Rows from block 4 of a small self-supervised image encoder, named by matrix and row number. Rows with one number belong to one channel. Each number is 128 + 32 x the weight over its row's rms, rounded and kept within 0 to 255. All counts start at 0. Numbers have three digits each. After the name is the row's rms in percent of the matrix's.
After each channel's rows are labels from the 100 images, of 14976, where the channel reaches its highest value: "strongest on" is what is common among them. Only what is clearly more common there than usual is listed. The data: made-up road signs on poles. In brackets: how many of the 100.
# convs0: first 3x3 conv (model.blocks.4.convs.0.weight, 288x288x3x3, each kernel summed), inputs 96-143
# convs1: second 3x3 conv (model.blocks.4.convs.1.weight, 288x288x3x3, transposed, each kernel summed), outputs 96-143

convs0.34 118:109180160079116155070163108140132120131153115107106094124114130098117159154097151155123131072092160131121109104156133079050070166029216124152100
convs1.34 126:131153138100136099103106081125060156107096077181133107208125118094103126128146131134135136083118156144139096132057078093078136025175123199119065
strongest on: ring (87)

convs0.72 108:149079150148164120112135146114109140102153103107096184113090152163168034099106122145127140119141127132111122119084077225061133076046112102083187
convs1.72 126:122103161118092139147067187130152143148103097144131189068164114149088123102172110150165158158148117106165175153128000102098154066041142164215081
strongest on: arrow right (35); cross (29)

convs0.5 090:100047137121135173149087110121114094173127158176112117176164154109154121123136136090112118175134133123154133113218158175081139054116130162090137
convs1.5 082:117185131147151089168197180095152159108110114095130103126084177129100088106058124114146198108109112193105120110073185123143124149087176127133116
strongest on: H (70)

convs0.78 087:172110127110138110135169097081090074110138068140121112112067126127167097144086130086118140102115116130120113146145083107092109255181190100122101
convs1.78 080:110125137128115133142132126172096104145162130136119131146118109095138168183128106102111113068156089141113082106114139099042130021186116171167110
strongest on: ring (57)

convs0.147 083:140103054136117155139151160133170146128099134176098161124066150143170099177155143145160128083145125124151113085068125162147180112121149091080092
convs1.147 094:091159137123093169067112121150076153119100147086134159162168168156114112129138110127088179208149187144127049102138103152132138125156107182049163
strongest on: & (50); A (46)

convs0.139 088:146107089121129084178151157119088120135148124088086124124157159094255090083127037110069123137171129134107163067125103205092098090176100094152153
convs1.139 112:143128065150084149116114121086115110141088162088092070093089161107000161052114175075152161107123154133130100104155082133145075079064122141120128
strongest on: struck through (62); hexagon sign (53)

convs0.39 092:124106078150174189185119145189070066116116130079115172156101124027129106161143129087110127126135134150158099184137119138082109133164131094167072
convs1.39 076:171114133167116085111136086078174174125126176166154128103156127168135102073083079112123110146103128129116136101096175108108139094120168125081168
strongest on: ring (43); star (25)

convs0.36 095:185142104117134110123126163090141064086108153141137193124146134108095105163128142148123129085117131115131205097144116138062111126121037143086119
convs1.36 106:088105134096102132126124131099124181119189115124131081069171103115100148147131148103147076103122143142135102117135159128106098192131190145066160
strongest on: bar (37); heart (33); cross (30)

convs0.268 072:110085120096075154113114088118109080134110125109137159132110102175075066132052132087093106092142128095140083131101138124178117088144166075113066
convs1.268 069:103182135137192100142121171155151135120143158204132099160123150126202179103079143171146090113146137106097170121107138107130133185108109198140181
strongest on: arrow up (92)

convs0.183 115:137167142099122135031125102095116045110116095129141107051141157089129131132116099102137129145105118143099118151133110117254110072125162053163104
convs1.183 131:118155124084170147131127066092078093126110160083073105067102087146078119101129167129081182178108183113143128127157031181117143102110128143113056
strongest on: bar (65); Z (34); pink face (28)

convs0.45 119:140116079095168083164088138080168207095108149119152172148142162138196193089043167155157138128157109103116105139145108166120144195092146158213076
convs1.45 063:096159180095103178118164124123080099134167101140103095127165120125045105123160115154097091120125156149150158115148125118149076075146106081103138
strongest on: ring (30)

convs0.114 103:121186123137109088203181115118154163061135135157147155107122107165070074000107128119148143144142147146110158131000079134117169093076103090120099
convs1.114 160:189132144106174148128130172148124182101134178187105118120164116061128198096099100135107125174131143160156128149027000159086117153039108114092149
strongest on: cross (57); arrow up (40); white face (33)

convs0.68 099:118052104105125192096104213171064147171135113110124141204074144129126130108022112129122111034143131153079163112121164176070154104150095113163086
convs1.68 111:104207130120134083168186126147175135093125089111131080126090099225130093110177102137149143157144079123146202126140185124088109123107104172097107
strongest on: H (85)

convs0.163 089:168111040100162067160136090112099127213117156184119128109083114152127099216158124129151130054079133137155140096076118122106182144078092127022118
convs1.163 096:109128170154182162143072132097120138081138169111140152197153097129147138114092118143154134093165159138151161164118114122117044180134124159098149
strongest on: triangle sign (59); & (42)

convs0.216 102:130107120129126111131128093103072140146135100139089085066098064142119104173084139137141130104119108122157134123125093130092064026144169138087113
convs1.216 087:131195116130179091147179125153154143154204186173173141113071177159104152117129127168113129157128101159105074158085108124162190239090100191206188
strongest on: arrow up (98)

convs0.198 084:122128138133157154205146145147116133115091115195121130087106225074161093134176177065114115114116109145108161130118133066164175072095169098183146
convs1.198 097:146124102087140091110156153164133119187118148118144161117078089124135142146100103166148193182088111146172087140083197161091132169119126107123109
strongest on: arrow up (56)

convs0.160 087:146113157132148131187122155122111111049140170106178130126097140151130078100067171164114157111130139151119159157156138163086096102165083135099073
convs1.160 100:105104122121157135107087163144167140183123133088095131109147158108090118091088136093124139141146126153117149083118135104140152109085153122121117
strongest on: square sign (47); black face (36); white rim (27)

convs0.55 089:108169072120146119126107118150089120090107103107163131130117167126161093173053183143125123078129129160130190122137112120151122143098105083113124
convs1.55 107:141131058129127062155106127049116173051100132073084115130165113106091127083065126118123085166131126074117147133094115133077125130154157147133137
strongest on: square sign (90); black rim (35)

convs0.202 120:124100114123108148162161137072190116152121132175142112164149100170130136072140122134150135101135117113129111141028142132100149089152132104101099
convs1.202 074:135188138104156105105102139120066111104139146077127171086110158094166118164126078102068155157153092112120128124191137107160114171131089131125112
strongest on: square sign (65); A (32)

convs0.1 094:195191137123137112191144135141134186165157176129162170093144139128120106055117098088074131163143106135113114125109127088138173114149140000151122
convs1.1 096:128083095125158101106095145070116067124123145125075113139132090110059108121077142167145072121080103131084159135130126136166133124120082111123127
strongest on: hexagon sign (46)

convs0.187 104:160134121113156015103154119111120153124170123064149128085068097143123151135084131159127119115149112142096124169104123165177140123097157158106157
convs1.187 116:109132114113127205116083094110122129078142144081192100140135152112113107119157135113134163162150107147136126161155123124107164156087119092119102
strongest on: square sign (93)

convs0.89 085:162126043146138160083163104029194086161139128121122072154129113183109132120044138062108128174137122116101126123120118154170192110118100166107128
convs1.89 112:129132181165157140108127164134209143078134101129055083117156101123155136138175168159121168135119092119134181145122124069226154158143080058132092
strongest on: bar (51); triangle sign (47)

convs0.22 103:117166103134107183106144126122086148052159161147138106154000096160115068152035144147125122130106135109115097160110131168146106104160172098115117
convs1.22 212:125118125143114112127096116130133106145156111114164126162000116095130139129185130128142096134133120074131103116113138141142178143177156143122140
strongest on: struck through (100)

convs0.193 109:168105160080090084178134118120133088118095105095110125125121149126095121091118089209106121125112138136071163106136111180144136134122159153161139
convs1.193 094:122146095088193066151105154197136153106105165089141175139149133137136128145100153157121068139151100113156178144147133119097120123133118115095179
strongest on: square sign (51); green rim (35); brown rim (25)

convs0.116 112:098111163137140102133105149115160111163128159084128115095120049200122139170166166146169117129151101105084123171129150120067169069097122000054151
convs1.116 086:092157133111120148188110187145112154123089076119141164165139146077158134151112118107100094117112096181165122106135108168217130196150113255181105
strongest on: struck through (73)

convs0.38 107:119157077098163068113200136120150130163129109119098114159076149135140139091114107150086107100132147125169121076152125129177123235072148105112121
convs1.38 075:089088139106095138102078157155084139114111114117057122067164105153082090120077147109149109131072128158131099120131097111087072066115108157118099
strongest on: & (39); 30 (37)

convs0.238 109:114128095119105137153097098162146053160076141089148134150129091117119206104109147096127116130161114124125124117090102105094069115133088126110071
convs1.238 060:136141118134175114152173206097186199132133163121135119135116157132131099172115125195150083110130171092116102147139156150160210155141138138100123
strongest on: struck through (63)

convs0.117 097:146153197146147138154106118081182146064153089145150103085096120134181174172150188116120118090101139098201120093000144124171145111076100149153163
convs1.117 088:094115154137110193136176121147115163202108137144132155160196072167140174130147139139144111094145168121075115183255128105146149173199093095123124
strongest on: struck through (39); yellow face (27)

convs0.209 128:124129103122117156186083126111130061157139152134101118176107132120187136152175134111125146157053114127132151143071117159111168100154096129095083
convs1.209 069:136147143147117118086168148088131160091084148034123114079067129146086102129094093110117066113149108170085048113177122133118117154112158093149168
strongest on: square sign (64); white rim (42)

convs0.42 092:137121098100132109125110140054128099040118123121137116106147149064143129102164106174099133146130131135160104060107105149153126147086102131133148
convs1.42 093:099120132094141115121136110134078177171132097252128127148134135146131117148142098106125125126089113140082137140136125154121087118162135119131130
strongest on: triangle sign (66)

convs0.52 128:087110132145128122137161092150193130106117125044144115140128093080120120075027129122149117153090125153126114181109151145184110102064144165100105
convs1.52 066:146145126114140138107159133115089119110188149158157123133164190154112117174190084147105167121159129101119110103111134126105135109152148066133154
strongest on: arrow right (47); brown face (25)

convs0.192 088:158101111145128130088189131133125111130105104114112098110093157158106153107071171103151093136151112102123111170135088132122100168061101128095143
convs1.192 102:156103072140086128131081093164100122120099109055136151114204140126144096126184117130138094091141176146135131120185132083104059107129079095088113
strongest on: struck through (43)

convs0.106 095:160143188155183171087213103121133083163118131162089214118168149138153094082098179131105133087135116131100122137156144139108131129201085000056106
convs1.106 097:118204070100084150201147181091161089102102146112119099104128162137127102122160123160088111162066106185141115131122151137166100121116136087166142
strongest on: H (45); white face (40); pink face (26)

convs0.102 096:169132167109102099082151156182129052029121113085127130110141145087087117126059058134149117238139133111083127126166119138187078129150116057114106
convs1.102 110:129092167102088134162161160095096087143129121103085145109158096156133107141089166095118136072129143162153105134173064207143120112112130207218073
strongest on: H (60); square sign (57)

convs0.92 097:123109173125159080100115143186137153144108129154106088063134138143168148145120120095102136111087119151122164112173159114057162166075151000104114
convs1.92 097:141145126076172128182161157094059113085149140143115128163128147107076100061128159094107126108111111202146142126130083193222144156098111231163161
strongest on: triangle sign (41); arrow up (40); E (25)

convs0.283 103:174141108140137160069091117143176126129153163091150105128115146146118140093103157126133141153149135132156152112131135106050162182123185076088061
convs1.283 109:139122170123090090173113138126103136129167134118092138066190122131118149171180174156109143153106126138122201086120201072174133000110111143127149
strongest on: ring (92)

convs0.30 094:144117142104139060143147138177096112162121104092085170085137176172147120153074155110124115104157126132098123104000134096128108115127139213149130
convs1.30 086:097152107107120139132094103083061146098143063158056131162130166128098113065078129090114107105068160120163092116172122115123088078098086142127137
strongest on: & (60)

convs0.252 092:155098178152111147167145143078160125160108111177143080105108144088101111075048110141172109093105117132127110135093141146152117174086079163159112
convs1.252 076:108147104084126099055087137126056153081118115153087145148116066157137097102208106097112108143134092115122093146124097132076064111158116119152129
strongest on: ring (57); black face (38)

convs0.41 086:137132113143085149176188148081130144119092152169155151094105133125117020149079113070100152083163120104078124129145067175075132162183165054082173
convs1.41 137:181165093094157114123112157143127159122155138127113106074136112110066145141107093173124125179142143162186171130094069097081123201057121160145161
strongest on: arrow up (98)

convs0.84 085:156126148093130101100162143131095170110115194090110117157104104169206079065088122016062103156156122121149114168129097107106106143140081019075135
convs1.84 082:113145115120152150137115077157136061135131098132116153122145135115013098086121178206177057089101116126106168109114151126103149120054127140148117
strongest on: square sign (42); triangle sign (41)

convs0.80 097:163150181100147084177112128075157106122135159040166162115067116125082098060068107144123133179137125153143118140099169164098144131126129068086086
convs1.80 084:024099143128130109068076146124097137108148068235107138134161083145118137112068076097145081039107137092074104084149099107098148127119093161131141
strongest on: hexagon sign (45); struck through (43); outline: circle (41); green rim (28)

convs0.101 112:128144116097121066129159120134119132125142090173066055112068137118159166092132113174146124128161125096099131131129126136132028201031133176208199
convs1.101 108:130125147111089134098101112171114125153150106117134064100153165133103102176131166091118121117141166155130094134195111140190113123086113187084141
strongest on: & (58)

convs0.220 102:177111100109114082131110124147088133117128103091139178127175195123226069095132157092086124140166126143105131068171110129156083131125130092165152
convs1.220 118:145105141172151157122126132083186114097101125200118099144060129117043133037091160093130158116141139128126143107104109117146127114093123122163128
strongest on: arrow up (88)

convs0.197 118:125094136106091167170164117124103147088115148173117123102138184088138121155065211197145149160104115114031117155070116089143209115180055157206096
convs1.197 066:111194108134167109078139125080141108139137150124146102145075139121116119085147081134090146109121105112200138137167133108094028119102150068070154
strongest on: struck through (59); pentagon sign (57); black face (41); symbol: cross (28)

convs0.27 092:148079094139230143208155181166112121085159158111082143092121149149103072098114154153137120133167134126109143065102139232082108077209136147148148
convs1.27 128:132058170156073096147072156115131183112096131124140140109109130197153173125128115079136147081127143126147116142088102117121153153106120093195062
strongest on: H (57); cross (26)